config = dict(
    model='image classifier',
    crop_scale_min=1,
    color_jitter=0.2,
    moe='expert_choice',
    num_experts=32,
    experts_per_token=2,
    loss='cross_entropy',
    residual_init='none',
    beta2=0.95,
    lr=0.0025,
    eps=1e-08,
    max_precond_dim=1024,
    epochs=4.8,
    adamw_weight_decay_other_params=0,
)
Rows from block 11 of a small image classifier, named by matrix and row number. Rows with one number within an expert belong to one neuron, the router's apart. Each number is 500 + 25 x the weight over its row's rms, rounded and kept within 0 to 999. All counts start at 0. Numbers have three digits each.
Before each expert's rows are labels from the 100 images, of 14976, where the router gives the expert most weight on average: "strongest on" is what is common among them. Only what is clearly more common there than usual is listed. The data: procedural textures in two colours, tilted and lit. In brackets: how many of the 100, against the usual share in percent.
# router: router (model.blocks.11.mlp.router.weight, 32x128, trained with AdamW), inputs 0-127
# up: expert up (model.blocks.11.mlp.up, 32x64x128), inputs 0-127
# down: expert down (model.blocks.11.mlp.down, 32x128x64, transposed), outputs 0-127

# expert 3
strongest on: honeycomb (76 vs 3.5)
router.3:518522517464524470487469488467484516492548479523512465475480518516529486511506498489512478501530492503532539466456513510467480502521498477549526548509489526503471510477454503497457473469476468478490467455504478474487514538497468500490491521533500492536454483519499510462497500533495496499498531461543447523499543494504519477481470530478489529491482489540521487516543470534472485450490
up.0:485520446494530499493471494507494533507495514511498493497531498495515493510494478555483515511478512501506534486461489514436524485512450546500537506498463533516475507510494549446514484509462541496519481502512513516512445526472532499516497518478492501530522522519501504508487492502459499485536487528482484452499468512468473486469493490553482441478496496478471554535455493483539494517463
down.0:533491500519467507499507494517472535524503519498489504479480485503506503515488508501545478500484498480517485529497491457484483557498482529491503503508504476537497520574501543493501528514460492532487512534492488521528449514510489517487545464486484452464496528481556481491480420483489500533511552527494497519520508545471467530501515513548457496516499497484510482529505488492553462505516
up.1:538503483516534561525471519443524519442489549460532502517477510465496532510521526477494510466468489516485514533513478496469477450505509512516464518525515513483499511507460488477518494507483465504502522519481495480509533547496437537526512513511456497480499497491485457515516458515515489532521503514487508542456463506472511508522491493481503493455494495478484500520469553512544492489495
down.1:522502524511489519487512495508496459526500499492484473547507510507505506471462525527518477511471492553499473493476522547461498499562509480513505475462525538526499494509515507540507500462509510508522491483490503477451435505469541498534493492508493467533513485508529533500425512468497498538498520508466513490459521507541504491458545534538486506519469497513550489473540496497506467497493
up.2:484520505489533480503517488503527496488482530501510498485504491479469536514490500494521497533543507492540486484449487422478449531522514508493524520449550510449529520526486536493497501477453499464501486466474503489511508520519505509499490491492482532512493505491501508465482471540483492534506499494481478512554566471517502518491511493526471522433474518506493488499543495525558508530531
down.2:482506523481477506517468557511500494515516435508485506513541486501499551513542540479485478527516435442482483512510506522519513486520485488481488491507473465501513487504478455503518549457514462471499513490562471480492493520519503456518512495505516519522536533484483482511530508498501491509507492499482547492521434535505503476519463529498481521460488498475501482546518508458482480506523
up.3:504505522529501488496510517458496496475522496544460557535505440474537462482528473493482520479537496511515497486488521489507476550498481456481491543512533461556478454523528478515525552530476510486480494488523536531517506476483489530523475518506470473513514512461494485527509499552484536527483446505469490516486511493488511488493503552509483486508511505494530459533514477525489494505488
down.3:468477508486513508512497484463478509529431526494552474513477468505490487527523540507479506449506519482513461502511501497487533512495526520481500525499484507467495531529482521496504500476555511492487500492524553499488483471503568455490510552468479538519508527496476478497498526474506491464492547532465510523529510536518495519520547484510520515508480516474523497500509470463516487547551
up.4:513536567470498505503468504487500508545525499532528499524493501498491503485519552514505476469561485480482526493498521534529522483544496476538500483540490509457505570497524462483479472457506463485514507519458489473472458493474508496458526503508496501524504490484505515471505499467523519485495513532515533498485509507547557509463517495476537495517501489530508544462518535495491489465500
down.4:526479508525506499480517503506523472491496454504508528496523524488536473474436497484460510537476541548495533519464496527540523557458536494493517480510486519512536472497507500534534533474510474508495529479538449490520551476525500533542452473528519489512504537483516467532522509531488538476536494517481495475504488491472481480514514480543510531490511504500502472501479481538499517510499

# expert 22
strongest on: seen at a slant (82 vs 39.6); orange (50 vs 17.1); honeycomb (31 vs 3.5); brick (29 vs 3.2)
router.22:503482520520544520466454500464477500465516513513523538522536487527491470483521548464496485489510507496510484477512473502508475501464482493472519492534469486533496488551493527457535474466526486475511506510513470491467501458497528468536523482490502486523520504476457502524506512510488519550451524509496501501475482511475484488462524492463449549532496548522510442477467467514524514512493
up.0:478528533537500482511553500469516536490476480482487488493480525486529515509520529533512493535467550525475547489512511493513495510465476490534462517521490508524479495508526501508492450471497522544506534480476460426497496506509515479502530497501531503488527489476521480478553501437515514451496506506490497518491472484492511488467499437456491520526498526513471501530482507533463466478505
down.0:495539495475505519494528514523505524476502508525486456512522494519460461543460483470502502503516467464511449568529518547512516482491490539458484500505534516479512518456451537496487527502487499481510499487528478483509479540491540473535492548500548499495505504492515478518517441536520483480528481475491510502464466515534476486527493488499509525486501504484522483568455484507510502501497
up.1:487501498512453517453441482503512508541494457514497540460547532549495523501491544543508513488497508493509492489515491551515500529518533482487504531501486545536529498463463531472482444499494494525495489488501492498481465519502528536546519497488490486484486494510501483494511464454517524499460478470458516483479512504501457466486516516501481527495527490464503475525487446524473495530462
down.1:489465552523526484505518487510480465460477479524542474542503492442540504518490533434505492509489507508501476502523435486448521505511495517483492510508496519443525525539521506531523510501499530485478537533503508476499521454530507498515479523493483509502471522495488526498489509459496462471508495496514510541510494542529467472498530484513454506519480495490543464482475522539538497493475
up.2:505487510512493462475480507490522509476527445521537462500514477498510520471541506544527508529482475460513531513554494471495509464543487477500536520513518464539499453526502510502508513522488449468490467529477490467500526484476531549493509488511463524502531533540497482484492501468528504466477512473494479482512518534529500512497502514496452486502523488514532511501541449512491467502437
down.2:505492485461489441529519494496522492498472449538484475509506499539504482463475485488508496526463518468514527466481512525492491538488503524521518502461462492512490518534510465504490477473435498497502525534538532463509481532492466490522523533523483494440487520450512486474512487550520490510509521531453545508514502516503466513503500518507519500479542496545497534526479520503496456503458
up.3:508530487496486535488469463541471547510510524523497581457513494483495503529429494502535485531490494503478495501456493525499500536505485504452475500485499478470503513478516550533517541505484504493499491436486501469511511509503499496522473489467507507512466516546511464467499521504517488488459526502517455510490509550449473485481526495508540505494503536502498535538505507531510487522521
down.3:502501521465508525518479512544474505497480499478507531538507490499528541526544486500504497444475501527512475492481488499513571501472576490477508476503517472506466448497538537516541448510476485517534542493526459478496521508507465520503499511520471522482527513506493482533503498462500486480545485476506495541493528507502476528496479473535486466537504509461513523499510460524516474512478
up.4:490481473522519510468516500530511489482483493510524520461510498496513545454499483488523476509520494510531500494486484508498516504493507465535549489470532482551502423551503455520554483529530500457557509487519509507511530456500505498508468501519515476513493527452490531495522514487475464514458479507511556513509491520476486527502542557487493510504511503492568494483519482520501490494484
down.4:514509483545532437523500489520504514472507437535496473509445517554457516458505477533514499489486474524508512539478487509497455458497527482518497550504472504491479495503528507487488491467523484517532505506516532482472542535470472510439527522500453498489498507497500455464503460484498539488477467510506505489502528518527498470473476489521525519526465483493496506490479515483519510512543

# expert 23
strongest on: coarse scale (88 vs 30.1); spotted (41 vs 3.2)
router.23:504478505459455487505542481443490500464512500497480523489455534467476524487500523482511486479460447522489475504497507477478467461530493484480507504473530483489470552491465495531518521489555504504540479478517518502493532530514483496516548448514503503449497493520477490473490496442533480466488535511494502496546551463512463491525486488525490499490477506460519524498524500513495508532510
up.0:534508497559534503550443484474478504486504506517533490521477483495512537506528561517546498480489553528515499478513563494471520525476524507469507496504496519515519509466501517497552497444490454469503496465482487478457486496471532523506469503466555503506512500515495487485506512519504509446486509489531498497501518468513468456501498542489460532530492504521501518480513492507514492467476
down.0:498527523550477487479536459497452508482475474546530465540507502554544484490499535507481467517476485466510486513509483503508490512495505534494532507508556480526544502528475475539482496488491497513507530551484502471498503519543533454539509478489565489487468499491501512520501443522506463507460468497502480512467506495492506473511465480482475533498484485522516521470518494511531479521490
up.1:504527488487500511454568486489505494500489442493527481523518516474507496547466473507502533448481500482492503493495540465468529527504511509526515542513504512499517529483503449505449481487489531549505474497470482521488467522485524484473541465518513495464486431530478470533512496500542499491524543507480538511488482494515521515489504502528512502541490481482489503442519480491507450509510
down.1:480525486511508512503518505485469481563479443439512525460455520500518482500497491484499534497526517516504509555509499443469518500492497510530481466513486508552532497484503498464464549481470477494477492507521449509467468552498491521521490520555512512485511521546545505490507491541450504538488497473461495494511501501493513506492477460504504471502505495489512530535483472496524521495531
up.2:480508481460508503465506510558481483484498500532525509489526500485501507525521535483509529511496477521508487517503496472522486507546531560505479509520534490459505472482514510568504435455547571509506513499555523483524552482509491498484506488492518477503502499469524466528499526481522521494523491518516539479463500494521494489472523486541459557495528517505491482488518507527510501529476
down.2:518494531548519502501453497470491513557475504464510486498552497471449491537510504490469470466490532533450496473508461478480488492472541478482484488472505542509479526506522479541504470502497562453444511474507495482476501487495546490491460490496504466520488525474467504510480472489499496487486515492471500505499533515508535539515485543491532511513515540475465483513507503492542512526500
up.3:501452529496459444535519516512536537551509512474511469484511531513535524511465485486505495536501467459518521482487473519509549482453507477464528516522481498498513489496478492479546526507461518476482504497510475522515518519501516470550492545535486498492484533537511519478519486506503498505523501537485473481549455511508459466482539529484498486493481511480511489551459492529512540504505
down.3:507493448470474467511509456496505505480519508496477498494485498491520490487477486564494464556482501514470519518494532531536500493474514500498517516529531442545480475546465502491519494526517468473497449490477514527491529518493505504487513437525480510501504435532511510506470512487489502531553493509480481498533533503497516434531509500516519529507481491557509470534506528488504491499518
up.4:472539524492476530498537532535514518527489494454532508508502482510473514532437463461481481481538510486466534492520474533511484558494472510495538489522511535506534484519519494503455506471491518501510543506482562513548455503513441489495470476507495511494492491462494521488474488517507486503513541488507499468507513496520527501450507547492487504520538496457490473481492521507541488515490
down.4:532503534475501508457502496465482500499508522470486478519495473475496522476514514525478504523499511501516502496488523471503454529461476501456501542546505467519499495495511562438461494486479489488491489513523525534482479490485527487486471496503496500519534484472514560526462450503473566518495475434486472501496515500501500496532443470474491518500500501502503479523470531530524491461537

# expert 19
strongest on: coarse scale (65 vs 30.1); mosaic (57 vs 3.2); plaid (30 vs 2.9)
router.19:478474532477456484485476516525522465511475539549469527541503487526479466470523522476532496517487519547474501494474462502479463518502467523500482506490506477478504513496535472451495485473560536501515469492530505529493528476501515493486535506476471497506461511491487481540500471481482510497456451486477548513498472453468490492484508503498548505472543489515537525495500515536484502545509
up.0:485478500491494511498482554515440507519546507411468512481527513513486467491471513496505488538496530503462502530503515550489504522473479484515442470488470527505489514512492517484476512531547483540511496504489480507461462492512503519512519466489511556518533523501492562485496508542532517502517539462469477516519492540518485513522547495484494508525479472474477495513502484519512488509520
down.0:497495510494504472503454463472507495525487502520495543466473537544502526484544511532484507456533502473479453503546515493499505500502528494461496519451497502491499522521484522512515557475492448481518468495516479479484451540507513549500485464532470514468518513486508500445489515469499502471492508496500542550495448513467530536501525487496539516506474518490524530516510532493488487499540
up.1:494541517489502517550531494502527496466490516534481442512501498505517496528498508502454490535482516538501489483509541515568538515465496506469486472475505544473479505509493498465483501486488496422497485534489468485514510480465489503510466454494483534487498488517529561466522468477477524464479492488476499474470509496478498504492491514492540474503449516497505507518508525453476503446488
down.1:502470461495517484518528477476489500487511473491486514493508445501511523493478492490505525522475477457530483509502527502520525502485533477507545482538469481468517443509517519503507523487465548525505504482498517489481511542485493499482573512496505505496487488521544498444480524494480514524473486481511507476466509468479501473526523479490574488452464513492507499497505453458515521550556
up.2:518553506500514526498510523507502492493497496485476465510492497511485509527521481483496493504453490487496519448513503497482541504510484475468488486488496483544499493481528483512472460479556482515499502465510486479504521464542524462509526434534570481519445525508441514467534506527488510525499480468475521487541476527498536531469525494515537519540468485482517482492482466494464531487487
down.2:534476513474469514459497497503490497473505483525468526535460516553558509522477517491494462455512507509514524510476481542535499528487478524464496504534487485505511510510475495489526527487487484556516478515521507468485526524518503531475503500546470510544511474541503495475510505526509484502532445543516508513482469512456508541501512521537522496500533467455521497516450527470506494457517
up.3:487521520524477490451485497520476539495475450502532535519560481511494485499520469495512497460512524511512521464511487480502503519522514486474493506541529481514458461515512465482524496500520506508531518543533510490530567475529473474509443524488516464477513512524467487496478518472474520502489503507475510535448479510494497518476529533505490475521467510448499453491531545523486519533481
down.3:504486511504479479480443473532467501481538514533549473525480488488500509470461480519513488474495482483514464549419447486496514487474489478550539503490480464470490536486495497483482472501453524516500508507538516467464490498531482494489500460453474536522498503510453500476496513519484530473525476505479477485506510482527523487505497507510475505537480473507469539489464494477496459509528
up.4:490494500499485485516550486504470513497490490503493530461489523466513488487513477485505518541527465472518564506502490465509483495481482509489525512506519553504500469531495475484482513512477499480464543457521496513486476521522477497498511491504468536470500546518439467542485461486500555503510485518505454468485512483445461487453512559533488475506527475496499536497529469501514494454485
down.4:501477465499473504506527533503521509509449474478461527493499483489503541481509444507478475486510528492519509470508459511481502472546514455499484510499482534485472528530507527505467487501542467455538524470458462486518505491525494527556537520535525485502522488512485492533544499463482497492496479469511489516500526526483464472528506466522444465513488498489498462543510497507494496529450